From a checkpoint of a small multi-label audio tagger: arch conformer.
Rows from block 7 of a small multi-label audio tagger, named by matrix and row number. Rows with one number belong to one neuron. Each number is 128 + 32 x the weight over its row's rms, rounded and kept within 0 to 255. All counts start at 0. Numbers have three digits each. After the name is the row's rms in percent of the matrix's.
Before each neuron's rows are labels from the 100 clips, of 14848, where the neuron reaches its highest value: "strongest on" is what is common among them; "lies over" is the class under the peak. Only what is clearly more common there than usual is listed. The data: short made-up English sentences, spoken by a formant synthesiser in many voices.
# fc1: second MLP up (model.blocks.7.mlp.fc1.weight, 576x192), inputs 64-127
# fc2: second MLP down (model.blocks.7.mlp.fc2.weight, 192x576, transposed), outputs 64-127

strongest on: /z/; "needs"; /j/; "yellow"
lies over: /i/; /ɛ/
fc1.551 079:187163144117179123123097137136161141112144147151182138137138155133099097107165143157215140147159117189077097094204144119133138073100159058135098117132091159144114107214168125147139190093138130
fc2.551 079:138171119134176129112096172186212126140080102133137165120104092113112109180125150119195147113151095159202171151175145107134079093117069128133108168054106129173152050087191134128131143088140129

strongest on: "heavy"; /v/; /ɛ/; /h/
lies over: /ɛ/
fc1.315 110:187182127139046155092164093109054138135123129088055097150087170139098065123151124161144141138138151169149156118158125092154116165116109081191174101052129160117140096128140098083079102198126128
fc2.315 106:171098187177173175059164160182156102127109089105152120158101116147079104167103124179162113173094192121170147109130127131184142093132158078169180174114168189121084133110134143164063130174145127

strongest on: /p/; /m/; "jumped"; /dʒ/
lies over: /ʌ/
fc1.291 082:116175168142139170173135048160172121148035127162085182070129148106135138162143071095171158099130155145087117126170104125161127112143129138126130119185110150150141103139097100189046122155148119
fc2.291 074:159164141133155114122139139130070121096110197118149144088150098155147152121133178142127117124121158101147169138067151145112151063167133126140123134088065135175173206125157120164142141154077146

strongest on: /z/; /g/; /ʊ/; "good"
lies over: /ʊ/; /ɪ/
fc1.113 109:166099163107113123111135208132110195151109083148156140098086102125171118137127143210113121132124111103125146090133115081162063097074123124174129160174099143118171082144168063198101129148133137
fc2.113 119:203114121093117177131135155108110157159075096161179155098097099151128127166083124150159098083109094154144114138186117081150057072147142117154136155071080078200121118114137183123081201129061103

strongest on: "lost"; /ɔ/; /s/; /l/
lies over: /s/
fc1.292 106:128085120094062110140124046169139161125078104141109124076124132132102140103142176135126151092083073134108140160212149079130142147122159152155116156093152176096185079153138093098132076116067141
fc2.292 100:134086077082127135166111109133058139126170083091146125124131079117121128141133109168127074164064098079118063116120142174086105107094139133103135126133185153177120131076129087116118124146132092

strongest on: /v/; /dʒ/; "village"; "river"
lies over: silence
fc1.365 115:085123163131109181152171158119160138141196131064127141173163144096126098132104180115115123140067095135169134144134175156123185132149135138100121177138156136157153099104152122148072104170081109
fc2.365 109:122079155090139117115061156077117125126103141103129182133168148102124140130125127129096201150118071145099184128119155167164156158151114131191111103110149064104125141092127160141158179143115193

strongest on: "heavy"; /v/; /ɛ/; /h/
lies over: /v/; /i/
fc1.308 038:108115128161136199187131145071157158144144114144128100122138139112121065052095184135094146131173150086161026113126133077128193099161124114160152128200161143091128170140128124092124145172138142
fc2.308 041:109191155123098163151106115118095084112132158133103131118099110138152085201154165187166176124146159111149102135119110117120129200103151162183118146079120118182169144100141109180104144109173114

strongest on: /z/; /ɔ/; "his"; "warm"
lies over: /ɔ/; /z/
fc1.94 133:099080118160091116126122088134097109174186151121127082139120143101169191113155131126151172180116144098109164120160152119120169099098119089115171152079145188103181113057201124107127116069153107
fc2.94 124:141148119107191085141131134113134086106146139167136142134155167121107103150197174178128146185103112078085126093137160193144161150117093137171111178118142104113169132098143160126144153179117131

strongest on: "knife"; /f/; /aɪ/; /n/
lies over: /aɪ/
fc1.56 112:163150091101081123123079121133121137171136141131183191153124187143088165068152107147109070081110089158134127114100135126119113083067136113170111127100124113170124145137066130112088191149142117
fc2.56 109:139085129099039164159151139156141069140104141123135121102087170112102120053166137119163136130071115102150142112165116123149115112127175116144121105138148129161120181131133120120132148183143131

strongest on: "knife"; /f/; /aɪ/; /n/
lies over: /aɪ/
fc1.342 087:152097091119135103151191150121143119184128123147089207129099145182157164084120122177129119165172109146139101167140155142118120127136154149122100112123068154154116199163111117061110130130153094
fc2.342 098:091138097137142139107118094112189151078093191112113055154107171098092125094163117122131132157105110130085134127089138123157103141137162123092108069161122138108129114109124130114177126149107165

strongest on: /z/; /oʊ/; /tʃ/; "chose"
lies over: /oʊ/
fc1.386 087:171094168137100085097140099149092168109150118141115099140096120112139158063167140093111100183135134217112142126062103112216127162143090122109123118149102144097101067175192152085083109132157112
fc2.386 095:121083156150127144115152097133149160146172171111147145178131174163118110100154093130161103139123066150124111158115114145174089078096080063179117125126147070163102146178097155186108121129126166

strongest on: "black"; /æ/; /b/; /k/
lies over: /k/
fc1.434 118:126128174124043077175106207089119142165061110136046176181135172100128117120175123166168089124110155051143090119111101081105064125119128164120109155106141137123096137123112104130150124141174100
fc2.434 117:110110181123120092070095151131081164139138117109086124159094141045157179069149113165079114135150119193140138175106129128105211059162108201104082133139198156137073135145128172135111105096144100

strongest on: "find"; /f/; /aɪ/; sentence kind: request
lies over: /aɪ/
fc1.3 086:150143148127148098135117095151184148028141135120097151112114128129119154138094135149106070135118115135099085068157154119120118088087102131123123156073147169129165105114105111069165155170136097
fc2.3 096:112120114126171131155138145116097205073154105147120108105101087255206112151117147091087151097098164126109116090171091111140164104123122170149103111119166128091135149163126115095113123183164160

strongest on: /p/; "path"; /θ/; /æ/
lies over: /θ/
fc1.458 138:078081090134129160125108146100127204119092067173119126111081117097076122162086200125158124121090106122092083131120111116101145132100090142103093129106122098070116133150140078128115127117128086
fc2.458 146:132111150137151162152101165102165163156063164053120108116181115086085210147129145103158135098159144116116116132125129146112137154137131161093130110132152166063141113124151143135140145120074090

strongest on: "find"; /f/; sentence kind: request; "please"
lies over: /aɪ/
fc1.523 071:153166116087130120144147126109167132061123103099097098154087183136105088120135139134137090099166139027103151109126160066106152083103113141133140095139106122092120160163082092140207193157102106
fc2.523 069:140090135158100109195124153162139169056152111130114165116147110147147153166069156079138143117085157128092142128088079101108174087112110146126105117109150136125225161186074146112130107176120165

strongest on: /p/; /m/; /l/; "lamp"
lies over: /æ/
fc1.127 087:107129098119147136111169188105110150117061114197190120127167142100157142152110158139198175079151087143139175137131163102121152090160081125066096103145145111122132108116091115098158089168125138
fc2.127 098:146144158111094214106115147139112166138130129124134039133132188161120136111146140156084150134085081110103109073139094084130140112088130147146162113134117126155107143079098124108143173155170133

strongest on: "lost"; /ɔ/; /s/; /l/
lies over: /s/
fc1.23 072:100089136111140155126132130091101068177077125184153133075150135129090132107124153093096153123164110128083121129168165102145113118107080120119134135137117143101166129119190100129165085179116172
fc2.23 072:129151151090116103157132097096111091124152135118156152090146133131117061107123139142129175124169084110131111147137166129122115176132144135103158101130172097174191167112156127106125185145165114

strongest on: "heavy"; /v/; /ɛ/; /h/
lies over: /v/; /ɛ/
fc1.495 077:167162146156068116156205078099167121118125153117113108133137116071135128100141117164141185137157098088170125058134091110164142144133194093193139154066099123093168133108152123133125109210114063
fc2.495 081:104125123150174094056120142126103119111160205110126147214133074078102188063150148108174139104123178128125091096104118134107130151097119211173102162144170168148169148137137115151145125135063100

strongest on: /p/; /eɪ/; "painted"; "wants"
lies over: /ɪ/
fc1.111 066:143139148139105166098124058071151114130153087128147143149094180119151122138062108136086136161173128086102135155140132109078163113148140173124127146095090132094120167083109153089135078135102179
fc2.111 062:136118127120142119117137187086200126130156143127121126132099139138116107145151118145128150110162090107104031151100173133156132152137153163121123124089063125062147145091121119166116185085081184

strongest on: /v/; /ɛ/; /i/; "every"
lies over: /v/; /ɛ/
fc1.521 100:070135133182048173148137137120146141092179132154128170148126120142158120108129156220130186150081152128171112094166074119189152118098120108085158082100104178079189126135117119164174123187152091
fc2.521 090:148120120125155127131119126147098160126076140096099108255135101152120126201109148121090172186077097134026124152088069115147123155110160127162134164131147140135176093128149111171119080132146145

strongest on: "heavy"; /v/; /ɛ/; /h/
lies over: /ɛ/
fc1.86 109:127131116166040157098172138111115161107170148156113130145112126097134106144179168159126120148113166185151147147173105088146100144116150103216083113039100178118129088102155137120154084217168095
fc2.86 113:157138108160159145102198132095095139069185133123110114160171112097158160134111167144161177130092129116146124163147088124139106165086118054185088128143162098117157096128078159127073110234153131

strongest on: /v/; /l/; "village"; /dʒ/
lies over: /ɪ/
fc1.357 098:100153094180112084172155155092182109107081108140152091122102144156115140117147131161143049133126157065105160198129094112125157072192173129098142124156158179143111155141127105150125114147127114
fc2.357 095:098103117072159202135152158087129113172188116142108101155088162162116073133067128093092131131135044106151106121161135121106149102144142072096148170146150140130069122139183128181118092098080121

strongest on: /z/; /v/; number of words: 5; "very"
lies over: /i/
fc1.516 079:170181081141109177137170110095150120120120122123087120160145134167150154140158096176072113101157172120106131155105165091114086125101125145110190108107126129113144124133109099161089173132126152
fc2.516 082:107108151128115101122171131116115132127109118128123185121162078140135118148118132113160135160142187119144131141159137130195093157152174098191171177121167161124120158133163137165153110120141096

strongest on: /z/; /ɪ/; "his"; /h/
lies over: /ɪ/; /z/
fc1.116 117:093140112147095135194146124144063187136164142079095151066104076143089117092154085142164110161178097077113107074158154131081149097129101138107236129164114146170141133139111098137052130095103118
fc2.116 117:085101140136117067155104058090104110081112167162120101129101182085130116149174124158159126105088156138139140142100117213127123057084126129138138190127096131110101133115196097126148146066091103

strongest on: "lost"; /ɔ/; /s/; /l/
lies over: /s/
fc1.172 105:123120136098048110118085168138101091175176102190111229088135078158115110092154153138138131098183081114110094071100085122138122184173157216140109183112187155130165094169124124117143127144131096
fc2.172 102:108089080100101107177136132091083116102077178093153144082135160109176085163175123102144073154120133142181117135114132153090173127119161148095098178145139139141123116140136148102133123191114160

strongest on: "lost"; /ɔ/; /s/; /l/
lies over: /s/
fc1.471 089:142113109141081186129075107126107103132108115101136132092136113138109134091104193093091092138152118150137100117207107061147156096098127103056122123151114175083157100093174137127139161124150206
fc2.471 102:106102140076072144086143111109134108159135072081166157129117127103146108078103180173114097171068117128147100137128111152151123175130159128145095120126167232109145148116167129179148184127154065

strongest on: "find"; /f/; /aɪ/; sentence kind: request
lies over: /aɪ/
fc1.323 091:165173102084109129150152168136084158067088170084103119139120059092071123140129144140167143089109156058084115124146153176167136125135090146112074118149144182122171109127076114057181131155152134
fc2.323 084:126118153146141121099082160150143149152127116105146131154140083113150166150154128099182193141099161108084144102173084107117175124093108168113174112107111108135191114121120106085088130149170130

strongest on: "heavy"; /v/; /ɛ/; /h/
lies over: /i/
fc1.548 104:143125122136113076182145178110100176159130096144126066152177149110088124055155084183172157179214083100141136212074118151144162167196056126091121149159082123125165122178087105140125112093148145
fc2.548 100:181150150132128097114089106147170095104159129152083166202142094149111166128102067140116211180097187095165067127112149116139094138029140110185088066134165159115106088122140112161156137179184108

strongest on: "heavy"; /v/; /ɛ/; /h/
lies over: /i/
fc1.483 085:098105140114192158112093143115136157135125088121161098174158100128170125076110108167162147167126118129139108166111174086142177085137114159162103126137175172104169123076137084107126121166114154
fc2.483 082:194128119115102173125201124101134132154172162076088175153130134130041216174132157180123161130152182093141086110124133157154152139062116094203128140128109181119111142132155083142098139171125101

strongest on: /v/; /ɔ/; "lost"; "moved"
lies over: /s/; /v/
fc1.536 108:147132061132096123141157191126114106134141094169168092139135179176172123131113084115145137052104102123181094155126169105119113161144134152142165140114152115076166137159134113078097099138142122
fc2.536 113:101149131111111121169108171099148116149146103069111090113169158128106149172025178169101143128113187146133063150114156142177142114051127197178134188081153195107120112123176095115124091103116137